Weights of a small contrastive image-text model.
Model: 2.89M parameters, 24-pixel images, encoder arch vit, encoder norm layernorm_no_bias, encoder num experts 8, encoder patch size [2, 2], encoder layers 10, encoder width 128, text encoder width 128, text encoder norm layernorm, text encoder activation gelu.
Training: 5900 steps, batches of 512.
Data: trained on numbers of one to four digits printed on busy colour backdrops, 10.2 epochs.
Rows from expert 5 of block 7 of the image encoder, named by matrix and row number. Rows with one number belong to one neuron. Each number is 128 + 24 x the weight over its row's rms, rounded and kept within 0 to 255. All counts start at 0. After the name is the row's rms in percent of the matrix's.
# up: expert up (encoder.blocks.7.mlp.up, 8x64x128), inputs 32-63
# down: expert down (encoder.blocks.7.mlp.down, 8x128x64, transposed), outputs 32-63
up.15 102 [120 110  94 106  94 162 139 143 122 123 107 134 122 123  82 118 135 164 140 114 145 121 141  97 162 118 158 120  83 147 140 104]
up.16 101 [129 103 152 168 144  95 128 103 103 129 126 123  86 127  93 132 143 113 134 138 130 161 118 142 134 133 151 150 107 117  85 124]
up.17 100 [157 166 125 131 146 137 143  83 153 122 137 147 106  65 139 114  89 104 175 106 124 135 169 130  95 139 119 116 144 106 112 156]
up.18 105 [125 103 136  94 143 123 152 104 145 155 159  99  93 123 151  70 107 154 152 140 154 110 137 119 133 116 128 138 128  66  97 100]
up.19 076 [126 111 127 134 108  95 127 130 172  92 162 134 123  97  88 116 146 116 103 173 139 152 122 134 111 158 137 109 157 100 106 155]
up.20 088 [109 123 105  96 101 104 101 153 116 113 133 138  99 163 129 112 154 158 187 126  99  72 108 140 119 110 125 136 167 172 126 105]
up.21 120 [127 132 111  98 132 142  93 151 110 175 152 104 123 166 134 109 100 139 140 168 143 114 159 122 134 138 157 122 159 134 147  81]
up.22 096 [ 92 145  81  77 133 177 102 145 111 127 170 149 154 122 177 131 148 161 154 124 143 109 100 154 121  94 148 127 135 123 166 142]
up.23 098 [124 143 167 142 122  96 157 158 109 121  98 146 150 119 146 127 103 103 166  79 151 145 127 102 156 150 150 115 112 109  92 180]
up.24 078 [137  93 128 128 118  85 131 175  94 136 119 143  84 145 113 111 136 120 146 130 121 137 154 118 168 123 114 120 128 120  92 127]
up.25 097 [106 117 157 146 120  99 140 133 128 153  81 138 110 153 148  96 132  83 108 136 102 140 151 129 111 141 174  98 111 120  80 130]
up.26 101 [ 89 121 163 135 124 112 105  96 158 110 120  96  95 140 134 103 126 117 116 175 172 108  95 129  72 150 182 145 145 137 125 144]
up.27 102 [147 106 163 140  75 173 176 107 116 148 121 126 101 160 139 131 113 134 132 141 128 141 138 140 117 123 133 146 115 118  86 155]
up.28 106 [146 116  98 118 138 149 156  96 134 108  91 142  72  73 103 118 143 132  94 142 156 133 159 119 115 157 120 120  58 120 178 147]
up.29 097 [120  95 138 112 143 137  79 140 142 129 108 100 114 115 127 182 128 116 128 123 109 120 156 168 138 126 122 134 117 103  95 147]
up.30 073 [112 131  96  93 138 105 121 120 110 104 140 115 129 104 105  81 141 132 134 132  90 112 118 145 131  83 144 127 151 109 110 124]
up.31 089 [153 132  85 138 154 115 169 126 142 137 158 165 109 120 143 103 153 152 117 146 144 130 120 136 140 147 178 115 139 129 106 158]
up.32 093 [142 121 116 123 146 122 106 143  97 142 108 129  92 157 156 144  94 152 114 132 115 128 107 104 138 124 124  84 129 138 170 111]
up.33 108 [145 172 145 131  97 115 148 145 138 105 143 141  99 140  99 169 131  91 144 100 183  98 148 165 106 132 137 154 144  74  94 129]
up.34 094 [ 99 161 103 133 121  93 161  71 155 141 122 133 169 124 152 146 124 166 129 121 139 159 106 123 119  93 127 108 135 153 109 106]
up.35 084 [133  92 105 175  92 133 145 133 105 169  75 168 136 107 111 173 137  83  99 147 112 114 159  97 106 167 145 106  90 148 128 141]
up.36 097 [161  99 122 137 145 106 184 122 114 150 158 133  97 104 145  76 158 123 111 149 119 123 124 122 162 126 113 128 109 165 151 112]
up.37 092 [108 133 133 138 117 152 121 127 149 135  83  95  78 179 131 124 114 164 137 128 137 121 169 138 158 131 132 117 137 125 136 145]
up.38 092 [122 109 128 153  90  86 102 162 120 132 131 141 135 117 119 128  98 133 124 145 162 145 151 101 112  87 142  79 101 108 134 153]
up.39 096 [139 116  71 150 144 115 173 176 126 142 136 155 173  85 150 124 114 129 123 146 148 154 140 133 135 137 131  96 115 145 109 136]
up.40 093 [138 162 123 133 114 116 160 128 112 172 156 143  84 131  89  57 127 125 108  69 119 139 144 106 143 137 124 101 135  82 109 151]
up.41 084 [156  87 116 182 145 152 135 131 128  77  84 127 144 136 157 138 123 140 137 120 108 162 133  97 124  98 152  98 134 124 147 124]
up.42 087 [153  77  91 111  95 163 124 138 120 124 126 133 199 120 114 151 140 115 120 150 115 135 131 142 150 112 123 154  86  96 121  76]
up.43 139 [160 127 116 139 153 133 115 133 114 119 137 108 118 115 133 159 150  82 125 169 133 108 184 113 106 118  51 142 102 129 127 178]
up.44 104 [177 120 105 126 125 133 122 115 117 125 147 114  95 117 124  89 154 127 124 149 155 155 122 139 134 123 121 122 111 104 115 154]
up.45 116 [160 135 104 132 127 120  91  98 142 168 108  99 131 100 111 127 131 123 142 117 121 105 172 125 138 200 108 121 114 148 133 106]
up.46 114 [ 86 128 105 143 171 148 126 132 151 188 105 140 150 152 144 145 152 135 107 109 136 153 123 142 141 169 142 119 155 118 142 139]
up.47 100 [111 154 133 103  98 137  81 103 134  88 131 126 142 145 104  98 153 156 157 110 136 157 134 137 142 124  93 131  91 116 153 101]
up.48 093 [ 65 113 126 137 144 119  90  73 168 132 138 138 128 125 141 149 119 134 102 159 164 115 147 153 125 110 135 139 114 147  87  96]
up.49 100 [105  92 157 134 101 145 122 106 107 164  59 172 154 183 128 153 156 120 122 129 151 130 125 104 139 161 148  87 128 132 132 139]
up.50 093 [ 97  78 124 127 134  90 121 115 125  66 123 179 102 126 129 159 146 117 137 106 128 122 117 140 159 156 151 108 117 170 148 108]
up.51 082 [134 117 124 158 123  89 134 153  96 106 126 135 142 130 123 132 178 120  90 130 139 121 105 114 193 117 116 133 116 159 133 118]
up.52 097 [ 85 107 137 151 118 168 116 113  94 136 108 152 121 212 104 180 119 137 104 136 146 131 121 151 145  61 128 118 153 113 131 150]
up.53 101 [153 113 148  74  95 105 148 168 126 129 116 133 119 116 136 152 173 121 138 133 145  99 103 157 106 154 139 156 129 140 148 129]
up.54 095 [127 153 113 134 105 140  93 121  95 109 179 116 112  97  92 147 127 118 159 136 105 127 127 110 148 158 108 153  97 116 135 126]
up.55 111 [140 152 148 113 145 159 125  87 141 132 153  90 141 117  84 146 131 155 148 118 111 146 141 145 126 121 144 106 115 128 166 140]
up.56 113 [127 121 132 150 126 167 107 136 141 139 125 153 131  97 146 130 103 100 151 134 130 182 142 134 121 131 149  98 118 120 100 103]
up.57 119 [118 143 170 143  59 118 167 118 131 157 107 135 134 113 101 114 118 130 139 126 165 118 118 134 122 164 120 162 129 100 127 130]
up.58 091 [154 167 115 149 165 122 155 145  89 125 106  92 118 116 137 152  84 105 139 149 149 101 109 151 152 107 111 128 121 139 115 142]
up.59 090 [139 132 108 126 155 134 117 173 126  77 126 175 116 123 121 126 133 119 149 150 104 157 135 146 158 134 136 126 147 164 134 128]
up.60 130 [134 121 161 154 111 149  96 136 134 144  91  77 138  88 142 128 166 127 146 149 107 105 133 124 134  79 158 142 138 119 110  70]
down.15 113 [ 98 126 109 148 112 138 104 161 178 143 121 125 112 116 113 140 102 132 107  95 154 122 181  98 170 169  86 136 120 160 152 129]
down.16 118 [128 142 100  80 123 142 129 196 148 168 139 137 128 119 145 115 132 103 101 103 159  71 140 124 154 121 140 121 136 122 177 134]
down.17 085 [112 145 143 132 132  92 146 141  84 110 143  83  88 122 154 136 145 108 136 179 125 129  92  99 146 111 121 168 132 121 104 124]
down.18 111 [135 128 146 176  80 122 144 142 131  83 114 154 125  83 135 130 115 121 144 155 156 116 133 114 160 142  92 136 131  68 135 100]
down.19 070 [163 154 102 110 124 123 168  93 118 190 113 127 162 113 125 156 122 177 106 142 101 121  97  92 124 104 153 163 137 143 131  94]
down.20 107 [158 113 139 114 111 137 161  76 118 124  99  88  91 105 134 171 155 121 131 161 166 137 153 117 103 112 136 152 139 100 121 169]
down.21 102 [ 87 118 128 120 125 160 165 166 126 106 142 143 100 183 152 133 126 158 148 153 125 134 128 146 118 114 159  99 143 176 109 177]
down.22 099 [176 125  99 118  97 138 113 134  92 146 127 108  83 139 133 140 127 139  94 126 118 100 123 126 152 149 157  97 142 151 121 136]
down.23 094 [122 163 110  95 163 126 121 117  89 142 123 109 149 119 109 122 120 122 158 161  88 100 146 137  87 102  94 128 152 165 143  93]
down.24 084 [103 136 139 127 135  97  91 133 184  82 145 125 118 128 144 148 136 101 112 111 133 141  75 135 108 135 119 161 123 134 148 162]
down.25 108 [136 102 133 107 145 116 120 145 109  77 100 131 128  87  83 148 163 118 139 144  92 169 113 127 130  86 131 174  93 114 141 115]
down.26 115 [125  63 124 137  88 136 151 144 142 139 117  76 120 103  89 127 143 115 128 138  88 179 130 102 151 142 140 102 134 125 109 101]
down.27 100 [124 113 140 147 113 126 144 153  87 142 153 116  86 104 152 137 159 132 138 111 143 123 109 128 136 130 125 157 132 124 118 127]
down.28 110 [115 128 125 109 140 127  90 163 166 145 129 120 129 135 171 151 129  88  88 131 109 147 104 131 113 107 125 127  90 140  94  65]
down.29 100 [104 144  98  74  92 147  97 116 106 108 107 139 124 113 171 117 107 141 131 111 110 167 122 127 151 133 121 144 117 120 117 128]
down.30 074 [152 131 145 142 159 124 127 114 117 141 109 158 140 132  91 138 129 134 106 117 101 140 109 124 155 144 121 138  99  76 109 119]
down.31 081 [127 120 130 168  81  87 155 134 174 131 155 105 178 152 102 125 121 124 166 140 162 153 141 105 154 142 144 103  93  93 139 142]
down.32 100 [131 110 129 145 115 125 111 115 139 133 126 136 158 132 136  92 107 141 124 147 157 140 134 129 158 133 160 169 126 108 132 126]
down.33 116 [144 142  85  95 120 159 121 126 128 154 160  94 105  88 185 113 111 142 124 120 127 111 170 140 127 106 153 144 140 113 129  93]
down.34 084 [161 118 164 141 118 157 162 132 105  92 142 161 132 166 148 183 139 106 106 147 147 119 134 118 124 132  85 109 106 127 165 139]
down.35 071 [105 101 131 122 169 109 133 124 141 139 149 131 183 146 145 127 127 138 166 153 166 139 125 133 123 128  80 160 147 134 128 133]
down.36 108 [117 107 126 119 144 175 123 118 174  87 131 152 149 153 182 112 120  91 111 104 135  96 151 147 125 101 135 124 129 130 100 107]
down.37 102 [157 104 121 132  95 187 151 131  97 147 130 146 129 110 144 111 127 136 168 182 168 108 126 129 154 100 108 143 113 150 119 115]
down.38 084 [122 177 115 123 140 137  59 143 135 177 116 113 137 150 125 157 116 129  98 121 169 139 136  97 156 138 176 130 146 142 112 163]
down.39 100 [ 81 101 135  99 111  97 123 145 152 140 103 148 103  91 132 131 126 147 146 133 117 154 111 132 125 148 142 120 148 112 162 113]
down.40 093 [122 162 134 151 150 104 150  84 142 140 113  94 138 109 173 110  69 127  93 160 148  97 114 148  97  75 123 128 174 141  88 111]
down.41 092 [157 137 153 127 107 112 149 139 158 138 108 127 115  94 161 121 136 145 104 150 130 176 124 115  96 175 132 146 104 117  93 106]
down.42 083 [120 119 124 130 143  91 133 143 140 124 100  85 148 156 109 105 123 118 133 108 112 134  95 114 105 114 142 144  87 128 118 144]
down.43 135 [137 108 113 143 140 163 125 106 157 154 131 155  92 155 167  77 103 132 137 181 109  82 128 123 160  98 145 133 122 169 126 139]
down.44 093 [124 156 168 150 103 108 164 143 135 119 117 155 176 118 169 124 138 134 132 111 135  94 108 112 130 140 147 144 140 150 166 120]
down.45 103 [ 93 132 136 131 136 107 158 133 155 185 118 171 141 118 106 144 168 111 118 166 143 156 140 124 148 118  96 152 136 155 149 130]
down.46 121 [167  84 113 116 161 131 146 136 151 133 169 153 134 141 115  87 149 151 135 158 153 193 131 134 138 130 105  97 119  98 113 132]
down.47 109 [120 114  84 125 145 159 131  88  73 127 108  50  87 128 130 159 114 124 165 144 156 121 144 117 139 117 122 129 113 127 137 128]
down.48 099 [164 151 118 132 143 136 157 110 115 136 128 111 109 137 171  96 154 116 129  88 155 131 127 136 123 145 162 123 178 148 111 128]
down.49 102 [122 144 141 134 162 125 106  90  98 110 142  94  40 100 120 152 122 145 171 120 147 144 139 134 142 131 109 144 150 145 135 126]
down.50 096 [156 165 129 132 142 132 150 131 134 141 113 125 146 149 102  99 131 149 127 131 174  69 140 102 132 108 119 155 152 134 162 157]
down.51 082 [103 119 107 158 135 116 120 115 163  93 113 136 132 157 122 135 104 150 144 134  98 138 139 163 130 137 133 136 118 140  98 131]
down.52 102 [166 114 175 135 152 187 171  88  57 148 137 101 132 112 154 137 113 142 126 100 160 133 123 179  94 177 111 137 137 141 144 152]
down.53 093 [135 115  95 186 100 147 133 109 121 182 131 123 145 126 118 126 145 128 157 168 124 135 161 106 149  75  97 122 141 129 114 151]
down.54 098 [139 100  95 151 158 115 113 118 109 127 125 152 107 117 114 117 137 140 145  77 103 148 126 114 154 119 106 189  78 158 119 123]
down.55 113 [ 98 187 142 107 136  64 123 181  90 132 142 117 167 142 164 153 119 124 107 109 124  92 117  79 131 137 134 119 128 151 133 146]
down.56 105 [124 139 124 113 145 145 114 164 118 117 135 125 139  95 123 113 146 158 130 126 183  94 123 110 114 127 131 120 108 125 166 117]
down.57 124 [132  93  75 101 135 140 110 140 122 130 130 183 123  77 161 115 131 107 142 129 152  98 108 138 152 130 116  77 135 123 120 140]
down.58 084 [113 113 151 152 108 128 137 140 130  96  96 142  99 185 140 111 132 142 122 126 127 132 115 122 115 114 170 143 154 125  85 102]
down.59 075 [133 137  98 146 114  80 114 150  79 166 127 131 131  98 108 114 132 153  79 118 135 129 131 140 153 140 150 137 133  97 114 139]
down.60 127 [169  92 134 118 131  88 111 119 101 105 132 135 137 110 112 125 185 118 123 133 117 118 137 130  84 147 104 123 106 128 126 134]